python train.py --crop_scale_min=1 --blocks_per_level=2 --init="kaiming_normal" --learning_rate=0.0017 --eps=1e-08 --one_sided=false --adamw_weight_decay_other_params=0.01
Rows from block 5 of a small segmentation model, named by matrix and row number. Each number is 128 + 24 x the weight over its row's rms, rounded and kept within 0 to 255. All counts start at 0. After the name is the row's rms in percent of the matrix's.
After each channel's rows are labels from the 100 images, of 14976, where the channel reaches its highest value: "strongest on" is what is common among them; "place" is the part of the image that holds the peak. Only what is clearly more common there than usual is listed. The data: rendered rooms with furniture.
# conv: 3x3 conv (model.mid.1.conv.weight, 192x192x3x3, each kernel summed), inputs 0-191

conv.177 093 [134 119 120 126 117 170 124 130 141 118 136 124 124  95 117 146 105 101 131 166  99  55 104 116 108 134 138 110 155 117  93 125 103 151 138 105 137 122 147 127 144 165 114 131 117 123 167 141 164  96 130 168 140 112  95 141 168  84  85 136 122 143 112 107 163 118 156 103 135 138 111 172 177 137 111 147 112 137 176 110 133 163 144 115  97 140 132 112 117 144 152 113 102 184 146 122 115 147  97 163 119 151  85 108 112 168 135 107 121 175 121 128  84 121 168 140 142 114  82 161 135 153 124 126 123 140 139 153 125 127 126 142 135 140 113 134 139 175 138 135 119  89 106 150 157 136 129 168 101 105 135 157 118 172 110 136 139 126 133 151  76 111 103 135 141 141 118 173 130 135 107 196  87 128 141  98 148 109 128 143 116 126 148 135 135  95 116 103 190 124 126 178]
strongest on: robot
place: centre; middle left

conv.35 096 [118 134  92 131 122 146 119 104 149 113 154 143 138  83 126 104  88 103 115 103 157 124 123 140 101 130 105 129 138 118 162 151 167 125 108 145 180 114 104 107 122  94 135 104 137 140 110 153 103 118 159 102 118  75 131 119 135 102 161 134 143 125 159 108 120 169  97 169 133 101 152 130 135 118 112 116 130 174 130 108 143 135  93 113  99 104  86 129 106 139 100 108  93 132 168  90 144  99 125 155 117  94 125 112  33 115 136 133 130  97 118 141 116  98 149 130 143 139 133  99 140 107 102 161 101  98  84  96  77  97 110 133 107 153 140 118 155 147  84 119 124 106 145 126 139  76 119 126 111 140  60 106 109 107 147 108 115 107 150 127 138 130 114  98  90 118 124  92 135  93 105 124 106 165 137 134 158 149 112 131 143 149  91 103 142 118 128 125 114 102  88 135]
strongest on: chair; ladder
place: bottom right; bottom left

conv.99 107 [ 65  81 109 115  77 113 102 133 142 128 135  95 137  93 120 106 142 135  90 163 150 109 124 119 109 116 129 153 126 143 101  94 100 123 100  96 144 104 109 104 135 125 129 152 115 137 132 119 136 147 134 103  90  98 102 100 121 116 156 131 106 137 158 122 116 108 106 104 125 120 129 124 150 120 134 122 167 178  86 116 143 138 119  71 133 111  94 115 131 116 150 150 111 117 138 110 116 156 122 136 126 104 148  98  87 125 105 107 111 175  78 123 133  89 104 118 113  94  84  90 147 108 147 140 141 125 113 161 179  84  75 107  87 137  85 103 135 119 125 144 131 137 118 160 132 110 132 116 138 126  84 108 120 131 137 136 120  84 129 133 131 112 151  86  72 105  77  94 133 154 150  80 110 141 102 107 105 104 144 105 143 115 111 140 133 143 133  89 136  96 166 117]
strongest on: table; chair; count: four; largest object: chair
place: bottom right; bottom left

conv.127 096 [114 136 157 132 183 116 140 153 140 122 139 123 144 136 157 134 109 116 132 121 114 132 173 122 113  78 124 141 101 169 125 122 130 165  97 113 108 101 130 114 125 145 143 116 105 124 101  95  91  93 129 131 166 135 130 114 100  90  90  99 112 124 115 119 140 133 141 115 102 162 150 141 128 119  82 134 189 131 130 131 152 111 127 183  94 173 104 122 120 191 130 148 148 127 117 134 134 100 141 120 138 113 169 136 121 162 151 130 133 126  65 102 135  89 117 149 142 160 137 112  89 120 108 108 132 153 116 124  80 114 143 130  81 129 106 122 130 129 119 182 165 153 115 116 144 158 113 137 166 124  83 119 106 132 102  99 118 122 108 154  94 134 118 131 107  88 138 162 122 136 105 113 107 169  71 160 177 150 128 153 121  83 105  97 112 123 154 129 108 124  97  90]
strongest on: count: four; lamp; arch
place: bottom right

conv.49 103 [132 140  85 124  96 118 127 165 160 163 107 173 145 130  65 172 130  90 136 110 102 151 174 165 127 130 100 154 118  95 165 111 144 156 134 130 121 157 133 124 100 139 126 169 113 133 144 105 125 108 140 164 117 180 113 143 124 158 156  84 155 138 139 124 153 115 119 127  99 109 135  92 123  89 148 123 102 124 147 103 113 130 101 126 129 134  97  99 127  98 117 119 106 117 173 159 148 124 106 119  96 124  98 139  94 156 117 120 132 121 160 126 111  97 173 144 127 146 119 155 105  68 152  92 115  97 119  83 140  92 140 113 134 128  68 149 143  89 121 161  99 118 126 119 106 147 164 152 166 147 111  91 107 128 125 113 131 134 140 125 137 128 148 109 168 175 171 133 120 117 168 129 117 158 125 146 150 119 131 160 142 129 139 148 137  93 102 102 115  91 104 107]
strongest on: count: zero
place: top centre; top left

conv.45 093 [ 97 133 121 109 110  95 163 121  97 130 157 107 104 122 130 154 171  92 139 125  83 127 159 122 148 106 167 104  91 120 142 125 175 136 142 175 114 153 107 134 124  96 102 114 148 136 150 154 146 144 127 121 154 129 134 171 123 149 131 153 101 101 128 138 140 132 109 121 110  99 146  93 134 131 156 112 121 140 132 120  94 124 131 149 132 166 107 102 112  86  85 130 100 107 129 145 119 114 127 101 104 101 109 125 145 133 152 160 152 138  95 171 157 132 126 114 117 103 151 137  91 118 193 104 108 108 151 118 107 136 166 126 134 107 123 139 148 131 116  98  79  94  48 133 121 115 103 117 162  93 164 161 140 115 109 105 136 121 144 147 103 161 147 111 149 103 116 126 136 179 121 101 123 143 111 119 133 120 147 141 107 113 120 163 169 148 107  98 153  60 133 189]
strongest on: count: zero
place: top right; top centre

conv.115 101 [112 157 135 171 125 132 142 125 109 142  93 137 154 160 128 162 151 111 111 150  97 117 101  73 110 127 132 141 105 142 105 125 131 160  98 102 119  59 125 113 122 136 121 116 120 107 142 121 113 126 133 113 109 163 147 110 146 142 157  81 147  81 134  66  92 127 151 130  74 159 122 108 110 148 157 131 113 145 123 117 119 109 139 151  86 109 103 125 108  90 104 138 163 112 142 139  94 101 132 116 101 122  98 138 109 121 101 169  96 105 148 138  98 119 152 117 105  92 140 100 122  86  92 165 107 163 151 109 145 171 122 162 120 145 112 116 131 168 123 118 103 131 119 112  97 152 139 176 127  94  92 140 131  75 132 148 103 146 131 101 143 156  94 150  89 116 125 150 139 124 185  70  94 130  98 128 164 110 108 145 124 143 136 124 109 115 118 135 142 146 146 108]
strongest on: robot; largest object: robot
place: bottom centre; middle right

conv.185 100 [152 123 172 144  82 103 119 144  96 124 143 143  94  92 181 110 157 134 157 118 176 165 134 128 124 162 100 120 134 138 108 161 129 186 104 115 176 107 143  97 115 110 140 174 135 135 126 141 128 107 122 138 102 143 113 174 130 145 139  85 107 134 123 127 147 145 109  95 159  83 101 140 108  93 149 106 126 126 113 129 126 112 103 110 160  83 120 122 121 142 117 150 132 174 104 182 137 125  94 118 121 138 135 107 112 158 137 141 123 159 164 134  94 112 106 144 135 167 125 129  91 122 107 138 127 120 111 117 109 117 124 107 151 141 148 175 127 130 173 137 175 111 116 140 125  98 113 128  91  99 145 106 101 127 167  99 105 105 119 119  92 179 109 132 130 115 155 115 131 133 106 106 105 116 116 114 153 124 111 141 167 134 129 175 128 154 151 135 127  74 187  88]
strongest on: count: zero
place: bottom centre

conv.172 100 [146 154 175 120 120 132 124 110  92 133 138 101 100  69 153 103 111 125  95 150 113 109  92 108  96 133 140 165 111 138 121 113 193  88 137 134 127 125  90 110 115 166 199 134 121 111 113 146 116 104 125  94 159 121 134 143 155 123  87 113 158 126 144 141  88 128 122  93 155 164 137 133 138 110 131 152 132 129 143  72 137 141 159 127 103 142 111 125 108  87 108 125 151 104 130 134 152 117 140 155 128 124 110 122  68 140 111 100 104 113 121 131 112 129  94  97 109 115 144 137 115 119 178  85 142 118 144 132 148 100 127 107 108  79  90 117  95 113 140 198 112 111 137  91 142 151 145 110  81 101  81 130  96 138 147 149 139 109 141 149 147 133 110 132 109 142 104 131 122 114 106 129 165 120 165 127 121 126 148 147 123 163 148 120  93  74  98 144 102 127 132 117]
strongest on: umbrella
place: bottom left

conv.9 092 [141 170 139 100 140 109 198  93 125 108 123  92 119  98 121 132 119 148 126  99  96 104 163 111 136 156 142 140 136 109 107 137 113 123  62 143 131 158 135 133 133 119 145 130 103 155 114 152 136 143 143 131 131 148 156 100 133 140 125 161 105  99 159  76 119 132 101 115 139 115 140 134 138 154 123 112 133 126 157 118 145 156 141 112 121 146 103 119  94 163 107 157 134 134 128 116 136 143 128 180 109 139 112  69 151 170 146  59 132 146 111 108 147 130  98 130  93 135 150 134 133  60 144 146 146  99 129 114  90 132 171 151 126 135 105 159 127 142 139 114 108 100 173 127  68 133  91 136 148 108 109 127 120 141 147 111 109 125 125 138 176 151 117  87 127 134 101 180  80 112  89 140 131 155 120 105 126  94 127 134 123 172 144 133 167 153 126 132 120  89 172 119]
strongest on: count: zero
place: middle left

conv.181 099 [130 155 147 141 148  95 121 116 151 108 145 120  91 133 141 138 124 149 102  80  89 162 117 156 149 148 139 127 135 124  78 124 126  97 132 163 120  98 119  99 105  93 129 106 117 124 115  80 160 102 130 139 117 140 131 129 155 112 128 102 116 127  96 109 124 120 123 163 102 144 147 120 124 111 157 102  89 126 139 168 154 164 112 129 150  85 128 147 133 111 116  67 184 126 158 146 144 119 153  62 103 133 112 152 186  85 119 116 101 134 130 114 118 109 139 103 154 110 138 166 101 110 157 110 125  91 132 159 138 112 135 118 123 112 125 100 127 136 137 110 120 168 127 123 101 162 101  86 140  90 132 147 155 100 169 146 103 162 119 147 162 147  82 133 124 124 143 102 139 118 128 129  86  81 125  91  83  91 115 145 148  77  94 127 107 134 117 132 128 113 129  81]
strongest on: count: four; sofa; arch; largest object: sofa
place: bottom right; bottom left

conv.59 101 [155  91 146  91 127 117 194 118  98 122 142  99 100 100  91 106 157 100 141 145 125 119 108 128 100 111 124 206  99 164 115 100 100 133  94 193  89 108  99  90  89 100 125 131 163 103 107 103 140 138 114 132 132 125 117 124 113  98  59 128 133 118 136 146 124  88 175 126  94 124 162 132  88  97 136 108 156 119 111 119  97 138 128 120 137 104 129 119  80 134 102 145 147 163 118 132 151  74 111 127 110 120  83 155  98 119 134 129 108 128 110 103 100 142 123 161 127 125 103 141 147 104 133 132 130 146 130 158 111 106 118 145  79 107 150 167 104 136 152 159 104 135 111 133 148  88 136 130 149 116 144 173 111 120 136 143 106  97 115 115 147 138 137 124 119 110 102 142 142 138 124 141  92 134 149 125 138 138 148 139 124 109 143 125 127 195  97  91 142 136 158 113]
strongest on: barrel; largest object: barrel; sofa; largest object: sofa
place: bottom right; bottom left

conv.7 105 [108 151 106 142 115 113 127 117 133  74 114  85 120 137 174 126 158 145 129 109 123  90 116 135 182 132 131  99 152  91 111  88 113 143 132 148 135 117 122 121 109 144 184  86 154 131 157 160 143  95  99 110  75 129 113  89 139 182  96 161 120 123 148 160 126 165 102 125  95 123 103 126  93 150  97 136  99 124 133 142 120 165 156 126 102  88 143 167  98 111 117 141 170 102 109 144 166  98 158 129  90 141 117 158 110 102 158 133 121 158 106 149 103 101 148 149  82 142 130 147 126 127 132 110 135 105 135 146 185 125 135 117 119  83 116 130  91 153 135 164  83  96 108  83 119 133 126 121  96 118 117  87 110  95 127 126 110 143 118 112 133 140 131 113 129 128 141  79 141 167 148 113 139 154 129 154 151 123 128 135 115 136 125 118 120 111 159  77  88 126 127 121]
strongest on: umbrella
place: centre

conv.26 098 [ 95 142 136 138 135  73 128 150  88 148 146 160 177 136 148 115 190  88 105 120 141  98 117 135 138 173 145 108 145 132 134 122  99 132 142 132 127 112 122 121  91 108 129  98 122 156 126 136  83 120 147 112 162 136 155 162 119 154 139 152 134 157 148 148 157 127 154 136 104 116 136 153 134 117  97 138 131 113 110 134 104 188 170 124  84 142 143  81 126 139 134 131  94 129 178 168 125 110 119 113 109 145 141 104 113 101 170 136 156 115 107  99 135 119 136  85 111 140 151 145 111 135 143  91 114  61 139 140 148 141 137 148 169  92 111 102 132  52 118 153 142 126 118 128 114 138 134 103 154 109 133 107 150 132 115 122 128 170  95 158 102 160 122 106 127 127 159 143 114 108 134 167 130 192 107  90 137 136 164 127  93 123 155 122 139 151 110 160 125 109 105 143]
strongest on: count: four
place: middle right; centre

conv.56 107 [122  87 151 100 118  90  81 112 128 138 108 105 140  95 145 103 116 145 111 136 144 113 105  83 125 107 110 124 133 146 116 110 119  88 124 150 123 118  87 115 133 114  81 143 135 143  91 125 123 116 122  94 136 112 114 115 148  71 111 119 131  93  85 100 111 127  93 131 155 135 140 145 106 132  90  99 155 130 108  98  83 123 111 119 146 101  80 116 115  99 114 127 218 156 151 106  86 131  93 129 122 113  80 126 114 146  95 115 121 141 144 120 103 111 148 137  99 123 105 148 139 135 107 164  93 116 109 164 131 121 114 168 109 134 128 107 145 123 157 118 139 106 123 150 104 130  88 127 107 153 154 101 165 115  92 116 145 119  70 111 109  93 124 161 108 122  87 108  96 115 115 164  80 154 103  99 135 112 128 107  93 172 128 115 129 129 159 136 116 120 128  86]
strongest on: trophy
place: middle left

conv.79 093 [112 169 172  81 103 120 169 101 157 132 129  98  96 100 122 109 120 144 141 106 109 118 155 107 164 118 102 165 154 142 126 108 105 127 118  91 123 153 136 117 110 123 119 106 139 102 111 132 145 156 128 105 136 158 105 105 120  75 106 147  89 133  76  98 102 111 119  87 107 171 129 103  81 149 115  90 139 170  96 121  58 151 164 127 142  81 104 142 100 165 101  99 125 120 119 120 132 141 133 114 134 118 180 119 147 101 100 122 151 115 150 117 111 136 145 129 128 136 147 143 124 118 127  93 125 132 124 136 137 142 150 110 119 150 178 140 123 137 113 147  83 129 184  81 149 117 120 149 107 110 190 116 148 129 151 119 118 165 105 149 139  99 137 143  96 129 125 115 111 148  96 145 104 129 151 100  88 129 119 181 129 151 134 162 106 134 158 127 155 142 105 139]
strongest on: count: four; robot; arch; dog
place: bottom right; bottom left

conv.130 088 [121 127 129 184 118 176  95 168 171 127 113 123 142 128 147  92  97 152 127 150 109 104 130 128 120 125 121 116 112 102 131 102 165 176  88 150 119 155 114 131 162 143 132 119 134 161  98 173 150 150 114 146 130 146  73  99 137 142 144 138 123  87 130 148 131 121 132 129 133 116 142 110  75 120 142 105 148 110 105 118 105 149 133  89 113 114 149 104 132 105 127 125 142 155 121 146 110 149 119 101  89 110 123 128 169 166  86 144 129 130 176  91 136  98 111 124  69  81 162 103 165 148 130 144  96  99 127 114  96 150 105 135 144 144 129 128 130 132 114 154 123 131 140 103 176 120 163 159 135 115 163 145  77 148 128 131 133 122 132 136 105 105 133 132  75 140 111 137 131 116  97 127 125 145  96 188 103 138 123 116 142 161 100 166 170 108 166 159 132 107 156  86]
strongest on: count: zero
place: middle right

conv.131 094 [ 97 134 165  72  99 127 134 176 125  84 138 135 132 138 116 107 140 112 144 172 105 128  89 124 118 136 159  96 174 126 151 113  88 158 113 147 143 100 165  75 108  74 135  91 122  87 161 126 183 121 159 123  79 154 123 106 110  90 147 127 105 127  95  81 138 134 129 133 151 121 127 112 106 110 139 127 119 154 125 134 115 117 116 117  96 109  95 179 120 153 152 100  92 151 158 102 149 126 146 125 116 146 117 119 129 115 121 133 110 134 150  98 133 157 132 100 102 143  99 104  81 114 172 145 116  66 117 103 155 111 106 112 131 133 101 131 102 128 132 121 132 136 121 109  94 129 158 155 143 137  92  88 112 105 139  89 134 150 133 140 118  95 140 138 110 131 112 152 114 101 159 111 154 130 116 111  88 129 135 136  91  77 142  90  97 151 118 111 116  93 126 109]
strongest on: count: four; ladder
place: middle right

conv.105 112 [127  83 132 110  96 129 136 119 155 147 110 107 120 102 166 116 128 114 125 136 137 148  91 125 105 136 126 132 109 140 119 112 152 110 131 131  89 128 132 114 125 147 158 146 137 153 115 123 143 122  89 122 148 104 182 127 150 123  84 100 117 121 125  99  89 139  84 151 107 130 129 112 131 126  87 159 110 109  79 119 144 102  96  73 153  50 152 133 136 102 140 118 158 146 123 139 131 116  89 127 109 134  74 128 144  85  85 126  71 113 146 136  74 138 126 119 140 115 132 117 101 116 131 131 116  80  98 150 116 136 114  99  93 110 106  97 129 157 120 137 150 120 145 117 117 154 136 136 106 143 105  98 110 134 135 134  94 131 159 122 127 115 114 126 132 144 125 136 116 101 116 124 117  76 122 123 101 114 127 137 128 100 140  92 136 114 162 179 161 136  62  36]
strongest on: lamp; largest object: lamp; count: four; trophy
place: middle right; middle left

conv.22 104 [122  88 150 109 119 120 149 145  97 114 122 106 117 130 124 101 135 113 164 102 127 149  88 156  59 122 102 124 150  77 122 163 146 104 125 113 144  73 112 132 120 143 129 140 130 118 166 147 130 138  84 135 139 140 130 147 132 121 130 136  93 136 112 116 127 129  86 133  84 112  91 121  88 116 182 136 134 111 108 127 155 121 124 108 120 113 109  95 134 113 159 120  99 129 102 146 196 138 105 113  85 112 144 145  94 123 123 114 119 140 111  79 130 126 130  64 143 114 116 145 164 117 113 126 114 161 177 130 148 113 127 133 122 155 150  76 105 137  81 122 120 140 111 163 126 163 143 120 129 123  83 107  86 100  85 120 118  95 108  75 119 105 111 134 150  86 106 125 138 143 131 149 130  79  94 116 131  97 105 157 164 112 105 111 137 169 127 159 145 127 148 130]
strongest on: robot; largest object: robot
place: middle left

conv.186 098 [102 139 127 131  94 102 116 106 135 137 125 108 130 125 107  75 151 119 109 127 119 154 118 171  90 122 121  96 123 153 124  77 138 109 123 140 160 118 123 122 109 112 112 126 103 102 148 121 130 165 107 157 150 130 142  70 157  85 177 122 142 162 108 122  88  90 145 110 124 145 108 147 160 120 127  86 112 143  76 131 145 108 150 111 100 149 147 102 154 104 155 120 143 121 132  96 124 113 120 135  98 157 134 107  98 114 139 201 122  85 168 130 134 147  73 153 103 127 122 101 125 108 150 142 100 115 140 127 150 135 149 146 116 116 150  67 136 124 171 140 112 140 112  90 136 190 101 164  99 143 116 135 141 140 110 152 141 153  88 139 106 137 122 181 123 149  91 151 154 130 107 124 172 119 108 125 148  99 130 100 165 146 114 131 117 155  97 124 155 142 130 159]
strongest on: table; largest object: table
place: bottom left

conv.173 101 [ 83  77 113 136 104 112 106 107  88 129 105 183 147 112 103 125 150 123 109 137 136 105 131 124 115 146  86 135 124 154 120 159 103 105 127  75 130 137 129 129  99 127 137 108 144  97 106 145 178 114 104 110 150 142 108 125 158 109 150  97 139  91 141 157 127 133 121 162 115 131 130 162 144 143 151  99 103 126 105 149 102 163 122  79 115 103 138 126 114 137 135 105 151 141 124 137 129 137 151 130  73 143 120 145 182  92  81 116 110  93 126 133 193 127 143  98  85 116 106 160 124 107 133 140 123 118  85 155 184 134 125 133 112 128 141 115  91 146  89 107 137 143 161 107 105 113 136 121 148 113 171 120 111 116 140 198 141 128 161 136 101 122 127  93 107 119 111 135 163 112 179 144 109  96 138 133 134 105 131 119 155 130 147 125 157 163 125 100 117 118 151 189]
strongest on: table
place: centre; middle left

conv.58 099 [134 144 112 127 136  86 108 101 105 137 115 137 146 130  92 139 130  68 121  87 168 175 129 137 142 126 104 161 133  92 107 157 110 132 154 151 144 172 140 143 130 152 134 122 168 166 134 152  79 159 147 148 134 137  99 127 145 107 126  70 133 131 102  97 121 179  70 123 154 131 118 136  99 128 105 115 150  94 175 151 161  90 143 159  84 139 149  77 133 100 142 120 124 175 141  99 154 122 118 107 167 115 120 108 137 124 166 150 135 115  98 143 167 106 119 137 142 142 122 148  76 145 133  90 137 107 130 102 101 112 115 118  96 115 142 147 137 118 113  97 172 101 141  89 139 107 110 106 109 122 142 131 170  83 132 132 122 119 126 143 121 144 129 115 120  88 134 122 120 133  87 154 147  86 116 139 108 155 136 104 140 108 169 177 155 141 120 147 140 149 121 138]
strongest on: sofa; largest object: sofa
place: bottom right; bottom centre

conv.145 102 [123 157 129 140  91  91 131 109 121 117 147 143  99 127 113 143 119 118 125 119 155 117 108 132 149 135 175 110 130 128 137 147 114 125 108 158 158  86 140  90 133 126 109 112 112  94 108 137 128 176 125 106 162 137  89 146 142 107 141 104  84 137 125 161 110 166 156 100 136 161 129 161 147  90 133 108 132 142 104 159 132 141 107  86 112 161 109 122 127 126  77 163  81 154 123 133 114  96 144 158 155 115 122 153 117 126 117 110 101  94  95 108  92 142 141 141 110 132  91 140 123 116 151 124 105  79 123 116 157 137 143 209 160 160 120 136 125 142 152 120  72 117  97 124 132 117 117 129 145 160 110 114 141 122 137  88  87 104  68 122 101 161  87 134 145  59 153 144 115 131 149 150 120 106 157 111 160 112  82 125 167 115 120 144 140 111 108 101 134 108 120 147]
strongest on: robot; largest object: robot
place: bottom centre; bottom left

conv.25 091 [ 82 126 124 128 108 150 112  81 120 143 106 137 138 122 115 139 148 125 126 148  90 140 133 144 133 126 145 105 137 127 159 130 125 103 144 127 102 119 149 103 141 143  96 121 151  91 142 119  92 131 168 105 154  97 124 143 108 113 159 126 135 137 158  66 128 156 174 100 140 173 167 127 101 144 120 177 134  90 128 109 160 140 124 105  91 128 125  99 124 133 134 124  89 101 139  69 178 125 130 157 154 148 165  65 101 142 120 131 132 126  93 133  97 148 146 127  99 152 112 150 130 138 122 160 106 121 165 132 118 104 112  99 109 142 143 106 127 100 111 168 165 110  94 136 115  88 105 118 125 129 126 133 130 128 189 153 122  73 140  76 121 112 108 138 187  95 156 141 152 113 153 129 139 152 128 118 120 121  66 131 150 119 111 114 123 157 165 164 159 130 111 142]
strongest on: table; arch; largest object: table; largest object: arch
place: centre

conv.167 095 [137 130 111 164 158 115 122  99 164 124 132  89  45 131 129 137 116 123 109  96 105 160 116 130 113 105 145 106  93 110 142 125 174 123 148 128 121  95 122 122 144 114 125 122 139 102 126 125 105 153 162 136 134 105 154 126 133 117  93 116 138 164  82 110 104 126 106 177 150 118  85 149 121 150 132 134  88  94  78 191 117 131 138 143 105 107 157 119 160 101 115 153 157 117 140 123 141 113 113 102 131 121  91  96 131 112 136 131  73 159 107 117 124 141 123 134 162 143 135 149 104 174  99 117 117 150 139 132 130 148 130 128  99 141  95 141  99 152  87  85 121 169  99 148 128 148 104 143 124 122 126 136 189 132 117  95 126 117 143  94 143 166 116 118 170 122 124 149  94  99 127  90 101  99 110 154 108 152 126 112 132 120  96  76 131 142 156 146 111 117 117  66]
strongest on: count: four
place: bottom right; bottom centre

conv.176 118 [110  94  96 120 112 113 143 146 129 119 129 118  94  68 127  86 111 114 138 145 107 143 110  61  98  75 142 122 116 145  97 154 134  80 124 136  88 123 153 118 119 120 157 132 137  93 128 136 119 136 108 116 146 116 137 124 114  86  61  86 119 130 115 111 119  94 101  83 100 139 109 142 124 129 137 106 134 121  96 141 156 117 127  95 117 136 113 120 131 116 151  90 116 116 122  71 125 118  98 155 114 104 111 116  90 128 136  79 102 145 115 128 132 125 148 139 150  92 157 131 115 122  96 133 118 125  88 124 167 156  80 142 122 103 104 143  86 145 129 143 142 130 123 142  69 165 118 151 123  91 123 146 128 102  84 139  98 118 118 132 116 107  91 147 121  99  68 131 101 108 129 100 124 135 107 108 147 157 113 120 148 117 170  94  93 134 123 132 143 112 113  61]
strongest on: robot; barrel; largest object: barrel
place: middle right

conv.121 096 [148 110 105 167 134  96 118 102 127 124 108  91 100 151 139 146 110 112 161 125 125 151 128 134  99 138 111 130  71 152 114 168 130 142 145 147 110 158 203 163 139 156  82 156 171 164 121 140 127 178 153  85 106 179 149 108  97 103 116 116 106  82 131 148 128 160 155 124 140 157 142 139 125 170 165  97 154 176 171 134 115 125 115 119 159 148 100 117 105 187 126 146 145 129 133 138 111 106 136 120 136 141  95 130 107 101 118 166 149 155 165  80  93 126 127 125 146 133 157 139  97  73 113 117 154 137 118 118 100  98 106 129 114 121 125 110 119 158 163 134 105 104 140 111 147 111 138 147 133 161 113 156 108 123 149 121 183 105 131 139 153 114 159 134 121 169 112 125 137 146 129 126  98 132 136 175 149 110 156 145 124 100 108 145 107 111 119 122 111 131 134 137]
strongest on: sofa
place: bottom centre

conv.169 094 [124 136  99  92  99 123 134 133 128 107 129 127 115 158 142 103 168 123 154 140 129 150 160 114 142  97  92 185 129  84  90 104 119 117 134 121 128 143 115 110 141 109  96 125 102 143  97 145 135 105 152 156  77 137 153 170 153 121 158 123 142 162  80 100 125 164 126 116 145 117 113 134 142  80 115 126 154 154  99  96 109 151  89 162 118 126 109 118 109 144 121 119 128 100 165  86  92 137 122 104 120 110 104 118 140 122 150  91 159 108 132 142 138 118 169 169 136 125 104 102 112 109 127 101 129 149 130 110  97 129  84  97 159 144 129 134 130 143 146 108 146 114 121 128  89 177  76 172 155 154 155 151 118 157 179 114 150 134 133 125 109  92 109 126 149 111 123 128  89 112 117  80  94 111 161  55 116 119 146 100 136 129 142 100 136 139 142 126 165 110 149  94]
strongest on: robot; largest object: robot; count: four
place: middle right

conv.90 095 [118 136 151 110 114 142  84 123  81 127 153 117 108 101 138 123 145 137  93 123 153 128  55  66 112  82 125  61 130 159 107 133 100 110 132 147 131 113 114 108 133 116 116 153 127 128 161 135 161 146 120  91 137 111 108 117 118 103 112 120  99 142 120 120 100  90 142 106 105 142 133 116 121 117 155 117 102 149  90 133 119 167 134 106 116 103 103 135 151 124 112  94 165  95 146  94 112 100 123 104 110 185 111 105 155 130  65 106 119 130 120  83 104 118 170 116 133 128 120  87  85 109 109 132 131 150 132 161 111 136 109 104  99 159 112 109 119 105 100 125 154 164 148 126 113 134 129 144  92 150 138 142 151 122  89 114 134 166 130 156  83 107 148 129  96 131 111 115 172 110 166 137  90 123 100 118 130 115 162 134 121 123 103 110  96 144 146  92 122 102  76 106]
strongest on: lamp; umbrella
place: bottom right; bottom left